From a checkpoint of a small masked image model: 2.86M parameters, encoder arch vit.
Rows from block 5 of the encoder of a small masked image model, named by matrix and row number. Rows with one number belong to one neuron. Each number is 128 + 32 x the weight over its row's rms, rounded and kept within 0 to 255. All counts start at 0. Numbers have three digits each.
Before each neuron's rows are labels from the 100 images, of 14976, where the neuron reaches its highest value: "strongest on" is what is common among them. Only what is clearly more common there than usual is listed. The data: views of escape-time and Newton fractals.
# fc1: MLP up (encoder.blocks.5.mlp.fc1.weight, 480x160), inputs 0-159
# fc2: MLP down (encoder.blocks.5.mlp.fc2.weight, 160x480, transposed), outputs 0-159

strongest on: vivid
fc1.155:161102099139102083158125186095150088190116122145108145096154159082154136147147157126148147122157039153155152132092120116199130030112093143152124123092170110120157168108160124092114137160122083049091097210108105163120137100090143113153168127117148119135156086135102094140068102138129144087156138162139124126139072094124135189143089115171140094094132167105173168112090209140184141135091122174085113108086095121092082162156117159102110130168124140139096136110158178116185155161108121
fc2.155:093114094134128113134134110131134214131134119134109127134134134134125134134095134134113092204093144098128186132123129129107110179133134134134134132173134146099134122134117134216134134134150126255202113134134134127127124134134134134111095097134134129168110134134165134134145122134134134147116134134134134114131091119193084109134215109134132255134134122117134129134124097120128128134162106134134114134127117134118133134133134134139121165103230167134134134095131112134094111118120134

strongest on: grey; pastel; Julia set
fc1.429:184128074109176161084130158156106104075129098096136141121120107151102157134178112137188194057176173167132167119192115126090155132129159124099136115108055132099125150160172128131125131077091136133093084060151127138148182142181101155100076190180113131055181145173093152129147169099122131130120128112153151160133185124044176138095085089078124084152118138138118120117084120145111112107082157111174158121108146146164141135122097097073152074151117129099139130197135101130147129146132124
fc2.429:094117092133127113134134113130134207130134121134115127134134134134124134133096134133110094203096144102127188132125131130112110172129134133134134132178134145100134119134117134224134134134153128245199119134134134124127124134134134134111099101133134129167104133133167134134147122134134134141116134133134134122131088122199089103133219102133131255134134122122134128134130096120127130134164104134134111134130117134120134134134134134140121168107233166134134134094130105134092113124120133

strongest on: grey; pastel
fc1.101:153231117128161147179136108164098141113128202125134157178114107165109111109156087096155099130139144116152150154129180161147151183090096096169101141168164086127068180140157136117149100106093189127136115122124123102129135142094092088113047195148116116088085115181096124146158177154130103101150117105104069157107167163139122099142163116140151126154134104125095089136107113135141069132167128126115124201145183123193181109079153125106092096116173133161142105208142172141161073125153170
fc2.101:091116096133126117133132110129133215131133114134112129133133133133122133133092133133110103193104147101127190131127132130107106169139133133133133133174133143096133115133112133219133133133160125248200118133133133123128123133134133133109102096133133127169107133133178133133139120133133133159114133133133133117129093116202101104133206102133131255133134117126133136133129096118127132133158107133133108133132113133116132133133133133141121173097236172133133134092127108133090118122118133

strongest on: tricorn
fc1.266:094114110142072123137120161105168112148151166139142093180157079222164051143129122066127106137140049161140079127126113128192142093074100128121128108118216085145114139113117128125120116152100148077115112177119147114110109119083178098178185127147149147148184108113140132153098094118161137075172119141032113116142082124188131142138132103154118111085123147137138126127141174145175159144114114170090089160103158109096112134149250147128124140127096145109149109116154120130172165106093132
fc2.266:083101088132132103138133126132134222141132103136112133130135133133119135136097135136124067179085146089130181133118121126069129212147133133135132139173133144083134120136115134203136134135109112254212108133132135136128122133130133135117086090136133133156151135134182132130172131134134131167124130129134132115133112107177089102132204146134132255133136119114134124136130093123129123133134074132135107136122073134129132134133133133135120134109206166136137133071131118133094090117124129

strongest on: vivid; Julia set
fc1.390:131102108139085081176153177083152106189126163157118137136135144134143106141147162132138107143129026139152122113080156117200140049095079128163116129118219087140156174116145128077144129174145127047111086220133149143121131131065145063136172124097134119139126099125119105143086108155149124083155154149079104128128064085175108164141115124177150116085125167110139159114102203138206121138126113166075106132100100121103099146160130170114101125132114127139103111115130166132171146150110142
fc2.390:091112096134128113134134110131134214132134116134107128134134134134123134134092133134113092205095145099128187133122127128104110181134134134134133133168134146097134122134116134215134134134148124255203112134134134128127123134134134134111095094134134129170114134134166134134143122134134134152115134134134134110131093119190086112134214111134132255134134121118134130134123097120128128134159103134134117134125117134115134134134133134140122165102231168134134134092130111134094113115120133

strongest on: pastel; cubic Julia set; Julia set
fc1.8:118128149136183095164137121105150117164119080142140156140171118081146048154148134116130091124128110134076134147119119172150112152101131107098024127146191104131145192142111137092150132199109108102137130183124145119129124144082151120166093165083138117116072114127128093131094101177112115115169085135076055111163058131142135131189124130205151138171127051089119144113120130144129107136125141183087086151119142125085122115045107148124054130113166156197165163146115179139122086106118155
fc2.8:106118109127131120127129102125127232126128128124103128128129128129130128128098128128114090212087150099123178126118118132089129181137129127129128126172128148098129127129114128193128128128159128255207109129128127123125119129128128127107085097128128130168132128128172129128149121128128127177112128130127129111125107104187088113130199122129126255129128092127129143127118099116131139127177122128128113128129118128100127128129127128138116159090211167128126129088123113127097110115113127

strongest on: vivid
fc1.242:188105080134130112159122206119131077161128112139110140107146151096141116132160147123179170092172061163159168131110129125182125030109099135138128128073158114116128181122186117080124128135102088045081075208110123165126167113118136134150126146130136112105158096166083106150077119130126140084150133158134103133135101093086159212150071097148151079112136151105162148117065207138158119129065154150112142109080115127115106159131149136073113114160116129142101131142153182124188138162124114
fc2.242:093116093133127114133134111130134213130134119134111127134133133133124134134095134134112095203095145100127187132124130129109110176133133134134133132174134147100134121133117133219134134134151126254201115133133134126127124133134133133111097098134134129169108134134166133133145122134134134146116134134134134116131090120196088107133216107134131255134134122120133129134126098120128129133163105133133112133128116133119134134133134134140121167104232167133134134096130110133094113120119133

strongest on: vivid; grey
fc1.444:170107075124109117157101191143117098148123130125117137101132140126166138127174129128185196084179073190170173121133110095163143029113088129139172129085117114107128163120192119097124140108103100063079058153120121150134167127137112133102131156138128125102196118156080120138085138126131130092130153148143171090125132089071150198103072089130137071102139178130140146118061201148188114116085134136125153120090123134144123159186136137068122090165109115130086132155160163126178143177111116
fc2.444:093116092133127114134134112131134211130134119134111128134134134134123134134094134134111095201096144099127186132124130129110109175132134134134134132173134146100134120134117134220134134134151127252201116134134134126127124134134134134111098097134134129169106134134167133134145121134134134146116134134134134117131089121197088107134217105134132255134134123118134129134127096120128129134161104134134113134128116134120134134134134134140121167104233166134134134095130109134093114120120134

strongest on: pastel; grey; Julia set
fc1.49:137204126133160147183139089140124126126144207127143148173115112174095095124162091089150083143121112101137143162119186166157161183086099107159075145178176061145094200131134149109159093135119180109139119140134131096126141154081101058120092168136122130113078120167098118141146160160147105100172122094091060164107142153172106095156163136176157138152125104102099099153107131134125086137162135137097115206140156122175178104061164137112094112087156123136140106193124160153167060105153163
fc2.49:090117104132126118133131109130132218133133108134103131133132132133121133133089132133110107190106155110126198131127132131096102169149132132133133133167132145087132114132107132224133132133164121244202119134132134120128123133133132132109098094132132126170111132133186133132132119132132133175112133133133133110129098112196116104133189108133130255132133107131133144133129100117126137133152109133132103133132109132108132133133133133143120176097237175134132133083124109133088120119117133

strongest on: vivid
fc1.230:179121087139146110157125191116140056159136107145088125106150151081135107141143147111164151100163062156148146134104120132185125027110118142140108126059169120132124175113169111077121125139105092037074098202109113163121154088140157154162127137126152102106141082154087099150074134146115144092146107163158074145139101090083155197171073074161152076121132127095164147120082203125133114136083155144104143092094115122102100161093162136086100117142118110157108136125152181121176139151128105
fc2.230:094117093133127115133133111130133215131133120133112127133133133133125133133097133133112095203096145100127187132124130129109109177134133133133133132175133146099133121133117134219133133133151127255201115133133133126127123134133133133110098099133133129169109133133166133134144121133133134145116133133133133116130091120197088108133217108133131255133133121120133129133125098120127130133162106133133112133129116133119133133133133133139121167104231167133133133097130111133094113120119133

strongest on: vivid; cool
fc1.329:155102094144107087170138183085148083198125144156098143112150165088139121142140167111147123132130044150150117129086117125188134019090099145169111121086181101144162178109137119080132146173153107033101085208131128151116133091116164107142172122093147122128123076113103098147075109157116132084139121165150088124132070074135122182158100090179151100100127138113157159145094211137165116142123137153091131100113079116084073156125132155101108129129135114162097139098128173128165145147113118
fc2.329:093115095133128114134134111131133214131133118134109128133134134134126134133096133133112094205096145099127187132123129129109111178134134133133134132173134147098134122134116134218133134134150126255200114134134134126127123133133134134111096096134134129170111134134166133134144121133134134148116133134133133113130090120194086110134215109134131255134134121118134129133124098120128129134161105133134114134128116134118134134134133134140121167105231166133133134096130112133094113119119134

strongest on: grey; pastel
fc1.356:137190141133138141146153075145122131103145171134137121223121117179110064124141080107138071147133097098125145170113196143168163194093103096177116124168177091140058188142158151084139063119102162105104125152131157120127128188070146070114106145163116123108091115154117116143111166146155116110161129109080074157118143147184114097157147162195147137100140113080095112137095147134138112136168100108081106173124182123159171106107206141121088094085122120132124082182119165142149094083137141
fc2.356:099102087133128121134133110130133221136133106135106139133133133134116134134100134134108098194096165101128186132125122132095101161149133132134135134169133134091133108134111134220134134133170119251218114134132135127128125134135133133112096096133133126170112134133177133134126117133133134174109133134133132113131101121196109099135193105133132255133134110120134155134131100119127140133147104135133108133141102134114133134134133133145124175085226181135132134072118118134096115113116133

strongest on: vivid; Julia set
fc1.259:134097119138080088164152169062164087204124149155124136102128150110151105139131179125131107141130046159142111096090125124201144039104100139166112124099196103144181167117117125092136150194148125048104096209119145153120122107105172064149211118101129124146146094104131103142085096151130126099166158149108114116142076063160117155150114105175136110079125158121148162128113197145179122136133118153077097100098071121082076147154109164120126138136125124149108124111132150137159160157106133
fc2.259:089111097134130110134135111131134215132134115133105129134134134134126134134092133134114089208090141098128185133119125127096117186130134134134134133167134150094134126134117134211134134134145124255203108134134134130127122135134134134112092093134134131174123134134166134134146123134134134151115134134134134105131096119186081118134212117134131255134134121115134127134119103121129125134157102134134124134122117134116134134134134134139120158105229164134134134087131113134099109113120134

strongest on: grey; vivid
fc1.77:185113078126134119132114199138124086133131109122108130121138137112150133134160130120180200082188078185157184129144095109163147020107116132140146114065137129110116168125180113100112127108111093058074076146106118166132166110143131170133127161154139110090185105163082115147090144133118139091130129155146139122146139091058160195118070064125148067119138160119164143101070196147159117119085148130128163087082123132136107160140164121073124093169090114134105134145166155112179153168116109
fc2.77:093116092133127114134134112130134211130133120134112127134133133133124133133096134134111094202096144100127186132124130129111109175133133134134133132175133145100133120134117134221134133134151127252200116134133133126127124134133134134111098098134133129169107134133167134134146121133134134145116133133133133118130089121197088107133218106133131255134133122120134129134127097120127130133161105134134113133129116133120134134134134134140121168104232167134133134096130109134093113121119134

strongest on: grey; Julia set
fc1.326:177113082109130159116117179148093121099125118101129144111108120147132143134181110138194208064190130175157193117174147106111155098118105121106170138118092125093112159142199127108128125086097125113104070116124128138147194153151080124088092176169114128089199149179085140137126151103139126109120163105119169131127170135064180170085076109089139079129132159149126129103067149147169127102063146127150159149094136149186167145176113114066142086162102150082123126201144127132179123158131138
fc2.326:093116092134127113134134113131134207130134119134111127134134134134122134134094134134111094203095144101127188132125130129110109173131134134134134132174134146100134119134117134222134134134153126247201117133134134125127124134133134134111098098133134129168104134134167134134145121134134134144116134134134134119131089121198089105134217104134132255134134124120134129134128096120127130134163104134134112134128117134119134134134134134140121167104233166134134134093130107134092113121120134

strongest on: grey
fc1.438:200155076148190102154127178131124069146131134150092144149163160086123124129157130115177133100142088142137152138098170138169133046116135129153088127099141107146124193129167117056129114137095119038079104154127108156119152112144139144146102142114141107096095079170076102141098164146104141099150089150153057159124117114072145194176075085179163085144130112071153138139068190124127089145105167126114136117116143115126097164074150131074073115126155113176127142158137203122168112143149105
fc2.438:093117094133127115133133111130133216131133119133112127133133133133125133133097133133111097201098147100127187132124130129110109176134133133133133132176133146099133121133116133219133133133152127255201115133133133125127124133133133133110097099133133128168108133133166133133142121133133134147116133133134133116130091120197089107133214107133131255133133120120133130133126098120127130133162106133133111133130116133118133133133133133140121168103231168133133133096129111133095114121119133

strongest on: vivid; Julia set
fc1.382:111154109133107104213173175114144110168122171142128142196119146157118102139148142117143105139136044142164104129094106123189169079065072109163113086122227078130132183135133130085141130164111154051118080197161173125125109138090115078132134165115143102113099104140106099146094145156143106067150136153084065108120111093183103146144131087162138119128142145115126128143110188166194084136170108136086139155109136121140093151133215162112097111100137121180088102129131151142164120116117133
fc2.382:092113095134128115134133111130134214132133116134108128134134134134122134134091134133111094200098145098128186132124129129106110176135133133133133133172133145097133120134115134218134134134151126252202115134133134126128123134133133133111098094134134129172113134134173134134143122133133133154114134134133133113130094121194093110134214108133131255133133119120134130133126096120128129134155104133134114134129115134118133134134133134140121169100233172134134134092129111133094115120119134

strongest on: grey
fc1.203:159181092137133112188127157134115106151134191143110151169135140142128112125168106089168121123132063120162150152101171133182165078078091108175113125133203075147100207121178131067137097134110135050100089178133128127126147135072122091126107162119137107104098096164067103154098164173137109074158115112103072155101121122142120166159116090186165098109140140088127129135079195134165082138148118156078132167116145121160132143101181144086072096104139109158125114165139195133190105126132137
fc2.203:092115094133127116133133111130133214131133117134110128133133133133123134133095133133111097200098146099127188132125130129108108175135133133134133132173133145098133120133115133219133133133154127255201115133133133125127124133133133133110098097133134128169108133133168133134142121133133134150115133133133133115130090120197092107133213107133131255133133120120133131133126098119127131133160105134133111134130114133118133133133133133140121169102232169133133133094129111133092115120119133

strongest on: pastel; grey; Julia set
fc1.88:175133082116174161084139144171108098057126109107147142149114084186096138113171107138184169071171171158128156113187129136097163146115165130091136130114063122108101144160170124119150132086082136126084084060170157120140191174171109144098063187178102139055153153179090161136143187090127135118126132095128135167109181126064169134094091096088123094155127128122094106127088115131107106114098153092190140136117142138148162120108119089078136071141126127087140121206115102145140130145138127
fc2.88:093119091134127113134134113130134206129133120134117127133134134133125133133098134133109094204096143102127188132125131130112111170130134134133134131179134147100134118133117133227134134133154128243198120134134134124128124134134133134111101101133134130168104133133169133134146122133134133142116134134134134122130088122204091102133221100134131255134134121123134130133131098119127130134165101133134111134132116134121134133134134133141121168108234165134134133094129104134094115125119134

strongest on: grey; Julia set
fc1.375:143192108131129121190145138138120130136130204131142148196118135172127114128168103100160129139138056120155144150110167122178187115068090096184123109158195059137090204130163143089133094125110162063107086158136134116131133150070097064099125162134136106112104116165085113134119180170156102076164129101084088151106141122165113138136143099177158119113142151112132126128081175145177090133176109148075128182112160124197150143124201145097085100100119117132127098179141157134190109114122144
fc2.375:092114094134127115134133111130133213132134116134109129134133133133122133134093134133111097198098148099127187132125130129107108174136133133134133133172134145098133119134114133220134133133153126253202116134133134125128124134134133134111097097134133128170109134134171133133141122133133134152114134134133133115131092120197093106133212107134131255133134121120134132134126097119127131134157106133133112133130114133117133133134133134140121170101233172134134134091129110134092115121119133

strongest on: vivid
fc1.112:146083115136079078166141176084164095196126134149113133107132147104153112143133163142134117139144039151148139112076128128205130035109087146154125129104199114133167159106146126095122138175139100049101108215098123159120123104085161096159189119112141121147149085118125096139069096141136147092166157163113118127145061085151121169144104122165148105098133170108166172109110202137183138135105114170080107113091083120078085153157133164116128139159109134126097126093152163125172163161105131
fc2.112:091111094134129112134134109131134215131134119133107128134134134134125134134095133134114089205090142097128185132121126128102112185132134134134134132169134146097134125134118134212134134134147123255204110134134134129127123134134134134111092094134134129168115134134163134134146121134134134149115134134134134108131093118188080113134215113134132255134134122116134128134121098121129125134162104134134118134124118134117134134134134134138121162102228166134134134095131112134095110115121134

strongest on: vivid; cool
fc1.34:178093097146121109150129210090148071154142107155086127118154151090129121144125165131161138118145064131152130127098122132183116014111106147131122125070173128136142157109165112078121122159144080031102103216106125163113162105115173155160154113108154115126126081142101112146078105135113149110135112180137080145139090089108147212175066089149164092115125130096175152126089204125129125143090161144114149087099094115091075148110159136089116143133101118140096137104131174116180148137128101
fc2.34:093116094133128114133133111130133216131133120133111127134133133133127133133098133133112095206095145101127188132123130129110110178134133133133133132175133147100133122134116134219133133133150127255200115133133133127127124134133134133111097098134133129169109133133164134134144121133133134144116133134133133115130090120194086109133217109134131255133133121118133128133124100119127129133162105133133112134129116133119133134133133134139121166105231166133133134097130112134095112119119133

strongest on: vivid; Julia set
fc1.431:120111111141058114164144160076166102196127182156122129120134116157137076136121160134130093145125047137143088118096134118179141072099076120131119106125228092153146157127120130085120128183134120056111098218125164141114127130059181063149178125105125121147133110111132118140094067149155110089171164120038126132138085100192102138128132102168141113096134177131121150120118177144200131142135110178066074130105097115096125139178116166122121135109099129114107104115114132137177156127101146
fc2.431:084102098135130108135134116132135220135134110135103132135136135135123134135094134136115088205089143096129185134115123128081123188128134135135134135160135142085135123137116135209135135135142122255207108135135135137127122136134134135114090094136135131168137136135169135134151125135135135160115135135134136102132104117177083112135205123135133255136135119116136128135121102123130128136157097136134133136123106135115134136135135135138122144106223167136135135074129112135094103106123134

strongest on: grey
fc1.62:175101091115148128096115173171108120123110086095126145125131122129147160135191108137179215070205165188135209113174110130116135089151141123120139138098064152095135138145176125158128143087098110131086089063123100136141161121183081174113088182159114131102216136170102116137106152101108129118117137135165191099151145116039174166091078106106126082155133163126127128110090140163143114111062140096161156129099138139150136147144095111078141080191128139125136149166172132117137144166118133
fc2.62:093116091134127114134134112131134208129134120134113127134133134134123134133095134134111094202095142099127187132125130129111109173131134134133134132176134145100133119134117134220134134134152127247200117134134134125127123134134134134110098098133134129167105134134168134134148121133134133145116134134134133121130088121196087105134218103134131255134134123121134129134128095119128129134163105134133113134128117134120134134134134133140121168104234166134134134095130107134093113122119134

strongest on: vivid
fc1.434:153089094138102087166126196091140095186129133155095147117142170102146133130139175115159135124132034159159127142078105121180134010098097139175116110075167113135174174113157118072128139148139106029102075185120123155122136109103157109132164125088146109127146080122106102142079111155125130087133140163143114115128084069126122196136095101160156091105130145126160161131083221134175110136112129164096142100108095121096081157157126155091122127144111118165098128103132170128177148167116125
fc2.434:093116095134128114134134111131134213131134119134110128134134134134124134133095134134112095204096145098127187132123129129110110178133134134134133133173134147099133122134116134218134134134149126255200114134134134126127124134134134133111097097134134129170109134134165134133144121134134134147116133134134134114131090120195087110134215108134131255134134122117134129134125097120128129133161104134134113134128117133118134134134133134140121167104232167134134133096130111133094114119120134

strongest on: pastel; grey; Julia set
fc1.316:169132089120170155071141139170109102051135116114151150158102079193099142108166115140179159079163168150120151117178140134093166147119161128094130133120056127114107138163166121117157133082088138127089088048171165116137189182172119141096059176171101136061142156175093169124145188088126137120124141094127135166098177131070163132091098104073127103159119116121088100133092114124104098119105148087201142139128143134150166112113112086084143075140125121082139115198096106152137126149147127
fc2.316:091120092134127112134134113130133204129133119134119127133134134133127133133098133133108094205097142102127188132125131130113111168129134133133134131179133148099134117133116133229133134133155128241195120133134134124128124134133133133110103101133134130169103133133170133133145122133134133141116133133134134122131088122205092101134220098134131255133133121124134130134131099119126130134166100133133110133134117133121134133134133133143121168109236164134134133093128102134094116126120134

strongest on: vivid; cool
fc1.420:138112100143074104167145175080159088171138150156109109118125132124127065139119151134138102148123042126162109132091133121187125047074073137117130119103217103137130165114136124071124133162143101037103093248134162146110135119089180105138177093108153121144117099112108108137085090134149126083154146164081080155124072097172104163158103098164148117094128141117133140130107188131172126140122136172078099104102087116086085128145160152114113138115084131098074116089109137137179145135117127
fc2.420:092114094134128113134134111131133216132133118133108127133134134134125133134095133134113092206095145102128188132122128129104112181134134133134134132171134146097134122134116134219134133134148126255201112134134134128127123134133134133111097097134134129170115134134166134134145122134134134148116134134133134111131093120192087110134217112134132255134133121119134129133124100120127128134159103134134116134127113134118134134134134134139121164104229165134133134094130111134095111116120134

strongest on: grey; vivid
fc1.210:166101082133118096161139188104129088178122133142105146121145169104150126137153154111170158104147051176159148141096124103183140013093100140177133117084166105127148184115164115075122144143139110030086070196139124156128151103128141114123157136102142111112137085132086105153078132149118132088125130159158111102126104071104137193140078081163144077098128153121157152134073219133177113129112143156100154096111097127124079165151146142080110116144118108152082135120136172125174146169114107
fc2.210:094116094134127114133134111130133212131134118134110128134134134133124134133095134134111096203097145099127187132124130129111110176133134134134134132173133147099133121133116134219134134134151127255200115134134134126127124134134134134111097097134134129170108133134166134133144122134134134146115133134133133115130090121196088108134215107134131255134134122118133129134126097120127130133160105134134113134128116133119134134134133134140121168104232167134134134096130111134094114120120134

strongest on: grey; vivid
fc1.86:151147099133132092145104197158143086134108127134086121139146143134160137107149103129163186106190094172164149127124042122195139012118135131132133094064127145127114159124163111127117140123082093055060092089094138152127119084155139197135161154131139097112204102150120101146071129155102126099153118161124164093153104099073138183114080080142132073149151172132168144123086181150154088129128114105119127108081141125106098161137168136084103111170115130147107145130188154111133190164109117
fc2.86:094115091133128114133133112130133212131134120133114127133133133134122133133095134133111095197096143097127184132124129129110110176132133133134133133175134144100133120134117133218134133133151127253201115134133133126127123133133133133111098099134133129168107134134167134133145121134134134146116133133134133119130090121198088108134218106134131255133133122119134129133126096120128129133159106134133113134130116133121133133133133134139121167102233168134134134096130109133095114121119133